Weights of a small contrastive image-text model: 7.96M parameters, text encoder activation gelu.
Rows from block 2 of the text encoder of a small contrastive image-text model, named by matrix and row number. Rows with one number belong to one neuron. Each number is 128 + 24 x the weight over its row's rms, rounded and kept within 0 to 255. All counts start at 0. Numbers have three digits each. After the name is the row's rms in percent of the matrix's.
After each neuron's rows are labels from the 100 texts, of 14848, where the neuron reaches its highest value: "fires on" is the input token at the peak. Only what is clearly more common there than usual is listed. The data: drawn human figures in many poses. In brackets: how many of the 100.
# fc1: MLP up (text_encoder.blocks.2.mlp.fc1.weight, 512x128), inputs 86-127
# fc2: MLP down (text_encoder.blocks.2.mlp.fc2.weight, 128x512, transposed), outputs 86-127

fc1.459 082:116104136148143071160138155140074133113146148116117163145129157090122109127139126114067123117129126123079147142133153153140106
fc2.459 061:114147106111119175133137106123165138153150076115147094133131108154114141126104123144159127148118138151158118113107113104129150
fires on: "figure" (66); "an" (34)

fc1.318 096:117099137134194082148128137140185116154101174159092126133154092097068125146127114121140159125124127135111116131140098111159161
fc2.318 143:161146105122067166117124131142086140113154078109169128106110141141202136116121122125126112145148135131143134144140150142121104
fires on: "handstand" (100)

fc1.252 148:106131119145142122139116142129110158157107093121169135118115174113082097137143158121134128147089105087141129132118168142168100
fc2.252 194:136103113146113104113140134097129135126087102145154121068096127077115085121119107107145105135095075060115101111122122117150101
fires on: "waving" (100)

fc1.13 089:100139115105150145184153147161123113131153142151182094146112148113138119150128127149099113163151155152146158110124166108168143
fc2.13 178:088120121139157109147131164123093116111136132121135112133106130087149143091072129096086078110154139133133130085131108055126131
fires on: "figure" (100)

fc1.416 116:089150130159150131129125123104082170152136134138166136117100172155124167126111105122086126117116129085157146113090138087119164
fc2.416 087:161105121089109113109118141158154087110106121101092116122170102094134085132145170134168131134140131184118110151141132182137084
fires on: "pink" (100)

fc1.7 117:113106143130156125146131159151111076149125118157158116105160128121160103160072147137100121157096128148136115109141109142096117
fc2.7 152:163142124136109103111125116094159159133135147095105130139106128134116184101154115123163120108151111112175121142093137133146137
fires on: "grey" (71); "pink" (19); "green" (10)

fc1.467 129:080130091117155149151149121165114110115129111122145115173083149178125102175102138102132141140117163095115121100112139165098090
fc2.467 198:123101140111142118152094123173161152132104162126137126130102119129157149121149152106113096159130136073143141120106152133113115
fires on: "grey" (100)

fc1.229 152:086165144106139112115146111139107106123146125172122161161152133163137113116137136082142129068146113080129134108125172140131130
fc2.229 175:154122117113139127103134092102156106097127152169127119149159105130159113124130119092121101075136124109134134153157131149134109
fires on: "lunging" (100)

fc1.408 094:110148098140124139101126123122089116144122119144105103138157165144140115120142121115148101123185138126145149129169117125098129
fc2.408 067:126106141129138107139107117144133117139143125097148134126131112112146143147119151142132180145062132113110112140087130131151123
fires on: "jump" (100)

fc1.74 087:144133153103086100116154162118086106156096058146129133114123157117111138131080131126120154140147135143106140114128107110135117
fc2.74 069:108146129178164164130084099137150143124184164115121121151130126148122113112170159149126109160124143125148128136105156158122147
fires on: "<end>" (100)

fc1.73 087:123106128123102119093135134122142092096122140144184085139133159161139139062120127121146130151100141156155124130110110162161072
fc2.73 065:121164108122141154152103102104088162151135094114059153123114099097111125177137133126085098106143109102116140115128155089095190
fires on: "a" (100)

fc1.320 101:100146137118099121167088133142132146136139142115150133139133129108164133173112161121163095151124154143108124149088118139106114
fc2.320 107:142094137140145152090152121138117111138117122133122121110129136124107128075154107118118143129139110139127137064173146150154162
fires on: "<end>" (100)

fc1.364 090:123147121163142099136123119132127154109074117162129115149067144131144163143107109160131141093119103149111133109148172174156129
fc2.364 065:118115138120115138115129144120120107167168142089127140118192102100099085111161159120138137150117154119127123148101107093101122
fires on: "jump" (100)

fc1.140 107:103174115158103142103121104132087119107101088137099086138086150143125099139075166123126153168144126120103088137110112135159118
fc2.140 161:136107122123128130094135103143113150132081125122116074064138135072114103126123126115113087143127134182141111153088100116112155
fires on: "red" (100)

fc1.52 134:131137152165105151102169095094123133145089115094132089120139126096123120127119114126099148107105093154145142180093122111152168
fc2.52 245:134157120135142100128104122125173115131137140168099134133143122155153144148096204165134111148158112142126112086128151154133103
fires on: "red" (100)

fc1.139 076:188132125127153182150110129134169167119167147121092131156090134143111161092103125108117102098157127100133148152172131115151161
fc2.139 060:087131143139118096129182147157106104148120113138177127119186141143142100159143144151144146145118154160117121129075138165136125
fires on: "lunging" (100)

fc1.181 099:100124137139079157080120122137083134101127131143099083153113149143116157166131186137110161156137120150119083137091079093145068
fc2.181 105:140139150138153149118117115141132133166081135116137126102130122108127102127136132118104085141127126134127140163109133157109178
fires on: "red" (100)

fc1.309 095:171116149113146100125178125140127106148147145133116097144154164140142142125125134084131131155109119171145133104129092166116133
fc2.309 066:090170101139111169138105123095114157125121112113142164116109099111121100149135146159119118131150137080102130154113158098148124
fires on: "a" (100)

fc1.327 115:150131147139160157148098119171077084143149121098192129132110130125128141109142071153113145111105169114150127155144114132129149
fc2.327 131:120116094096105101137128143116161146116132142151073141123116099147121102140133183127138109163147101160098114098127141123125115
fires on: "pink" (100)

fc1.79 070:110093127167126148123127088152141103114137110162099141119111085143115090145116125145124143126183153072097156124121147133152109
fc2.79 082:134107131142159098154153126160152098157148145150127127123125133126130140114111099136127143123131162091101126114206098094156135
fires on: "handstand" (100)

fc1.483 096:143081146151135096127125124151101141161160143154113113132115174128101132158162116141134137122130131127122157156136192139125149
fc2.483 069:123173128112128170130147147108144129121131123101149155151138106133169135114097158136128132158141147155156121111106109132127130
fires on: "a" (100)

fc1.109 108:077142121106151116095153148149137126169143115161090134125152113105139155156124130128138122105118132154085119105107112160098126
fc2.109 080:144121111137097136144110088098104105079116119074158124117105144127079086086106124121107130105128129107151124131127160105130127
fires on: "lunging" (100)

fc1.72 099:144133125146110126171126071084123173137115103124136115091118150161122089110143114120142130145143109145125149129121144124119138
fc2.72 094:107113135121147148094126169181125090118145152139132157165154099083134165135106128130113129113118147143129106135134120123145119
fires on: "a" (100)

fc1.495 103:126120170119145171152124166129162126131148162111164164099140150120122130100132192163155165120167109127126126150175142159130081
fc2.495 077:126126092112111071097133091127109143115135077142083098153093099128110115124111067098092088118096135126123126097063096083121155
fires on: "pink" (100)

fc1.268 091:146190144158132098145160123140106146141185111166115198164129145157148170088092139136111115119115108109096165135110114130104173
fc2.268 057:147069136099150162115113147146145107159093132118170069112147131111133120157157148148149147133137155158162119099156155147162099
fires on: "lunging" (100)

fc1.462 132:111099158047145116111162116096172137106111099091170121128129134139109137139078135102146161118167135114130144135134149113101116
fc2.462 215:134156093219107091134114117131140122154122160141084093099128135117110132153156157153112146115081095101136118137123104137147153
fires on: "grey" (100)

fc1.497 129:142065113152126082101125120141129144128140129166109120105148169129100133122113188094101122164142109117135162128080132139140151
fc2.497 220:082192151087117165142117123127129114114081140107135127152104104117124116127111077152177125110134127130148121151131139135098112
fires on: "red" (100)

fc1.155 165:113117104143133115153120133135108146142111083135166123096107170114103077139124145129151128136087091075135138129104164140163081
fc2.155 215:158117139156147132128161155128141165155098122148166147097120157102114107128151119131148133160091099081143098125144154136177121
fires on: "waving" (100)

fc1.51 086:146114117068105112089157130153120131114113147128123097117154125110103128161149104086156152156075147158103151140096124108150140
fc2.51 067:085136154165149134154111117094131112149157114122121147171110134138133120120114144140080092111174131123130104101132133125091099
fires on: "figure" (100)

fc1.317 104:149124107138126158124140125083139100122112116138131120132127192114144108140122120089139144102120172117135110136133178099101144
fc2.317 073:090142159121110104162120148186123154134150144096122115120142083134112144122151135149111109169133094135125133114114087153136104
fires on: "arms" (100)

fc1.444 092:145123101146096098160132107110100127156144082137105124141124155135100111133143156179093111132092067110141132171105142129141168
fc2.444 064:140157142104134157110135156152136143104125140119146113132126125107163144128133128088159149154175185163113109084129131140118082
fires on: "an" (100)

fc1.264 119:120151107129125148152129125082118070124140126167128105162146085141143099121145162171112076187122094117131106108122094128164092
fc2.264 148:140114147130123082130158128162123164121096109096112116099117173084092147138134113127128190083187154143119140149105139123094160
fires on: "red" (100)

fc1.298 094:128140142109141141129122178145116168138188125143088155145129098098105115112151152116140159093116142141160154144102109134119140
fc2.298 069:134129128134122123124127093138152090157098122098169125127137173158145159156120123154130089162140140127091102104150155141142135
fires on: "pink" (100)

fc1.178 091:086130092112142126124086085089133152143107113156165157076155146178136078153165146100102112113159173119129120115113129086128098
fc2.178 067:159113154134111123155166179157110114108157120096084104151108109085130173085110107129144169150109108145116131128123119159121154
fires on: "a" (100)

fc1.506 088:106148126100181123168126147154100120119098116084112098132133119066110124151117141158179150085146097151146119095113152136117061
fc2.506 075:127106128151085121094131115079128134130150098166134129154109142172116114079138108087067101158107134100119122127107103108143164
fires on: "<end>" (100)

fc1.173 085:176152089093141129140146161157064080155099138125096153099120133118095090160119098127130161164148120166071126105144151143146118
fc2.173 066:055115130158127139110111109120165157120188095133157102170115116148154173101129190127101095113110160092167150146088117121122158
fires on: "<end>" (100)

fc1.363 093:150130119154123138162142137128146141145106115138129163129186113129149141168131153109112135121168122153151185126145123123127110
fc2.363 076:118139145119163106127136140123104127142182139118141097148092165149121115111131125157149148149086163127115112151100159146149145
fires on: "jump" (100)

fc1.323 099:137099105108132106097127146132109168142170098137112155087120082150099141143136148098107139134106111114122109134122134116131182
fc2.323 095:139143147141119158151135093132118103113104166111150103144131184106119127086117117165131132129145151136139165120092103119137077
fires on: "pink" (100)

fc1.312 088:139147141102097132108132145121115179142135185152099152156154114160133156142115121147124102161134144105140089154141127128139043
fc2.312 068:103102127130166111138118114117115078112128066094116093108096123102115097111135135124110119104133123115105179105103113140129189
fires on: "<end>" (100)

fc1.400 092:098113125092113108178127113178130162137119129099142118137128105130113141155151164131093112165155140111103143155123134141154163
fc2.400 070:155147132153155119116121136077108086120155110152135136121119150167127128111092100148153144106112128145161132101120131130124099
fires on: "jump" (100)

fc1.171 090:125165164136126144180106113158106144145129100117127156131149088152087151172096108163110151108136142098110115117081141120121156
fc2.171 099:115092114126129097104123115139155083138157146090114106110118158089168094090167179148091126129126131170120148129147106119119077
fires on: "pink" (100)

fc1.494 110:152153138115159084172127151067114101104174116121160123127127123137114149144184110147148137115169171100106100147162116127123106
fc2.494 185:111083111118104177090152096191158135148097142110093145147134133135123099102094176119099107139100087159167142094106135130126158
fires on: "an" (100)

fc1.348 087:120137087113148134184143068095132134162145147155120131179135147154135103152098152118103102109138136130149095121144119111128145
fc2.348 070:129134156126108108096107169163112105098143101117112119081129124126127152101149107123136155157116132120093164115100143145137106
fires on: "<end>" (100)

fc1.389 095:122097128156108126128114142134105160126128106125145132146140119179086086119146073106101151123078121141123158147108164104136126
fc2.389 059:142137125101146124116130112122136081135137150132130115113158131073164157132093161136136110135152148118126108106136091150153105
fires on: "figure" (100)

fc1.370 085:112161068082108143114114147111138103121154132139134108081126160143109129095104102087124133119138140159148120143116052150175080
fc2.370 062:142093152156162095120139103138123146141139094122111151172120105130126124154139166167125115141147138103109145112128181101085180
fires on: "jump" (100)

fc1.492 086:116163110147095125146152153170155128096151127149119133133114148127134147112118097168154140100146109076153148128087157150080200
fc2.492 126:144108163144168125149135118119127145179139148140149137149151140154118120187153131112114133170136147185118133153150140124168086
fires on: "arms" (100)

fc1.166 099:105144146137103111164114146127133138128144099156089132066123127146135145103117141114129142127152128121107110126103114122128127
fc2.166 073:167101106136155155122159138140109111143132153109188132190142142129129113146136138139137137158121148154164151119115143149145142
fires on: "jump" (84); "arms" (16)

fc1.464 144:101129135079116172133151107116116112140148102124152146105151106140118098109125134124092131118143129114091109124123158134091133
fc2.464 165:117077148111130104162150086152112170148132087094123113132121135123145135091149112170140124080148161115116100152112114166186123
fires on: "grey" (38); "purple" (28); "white" (20); "brown" (9)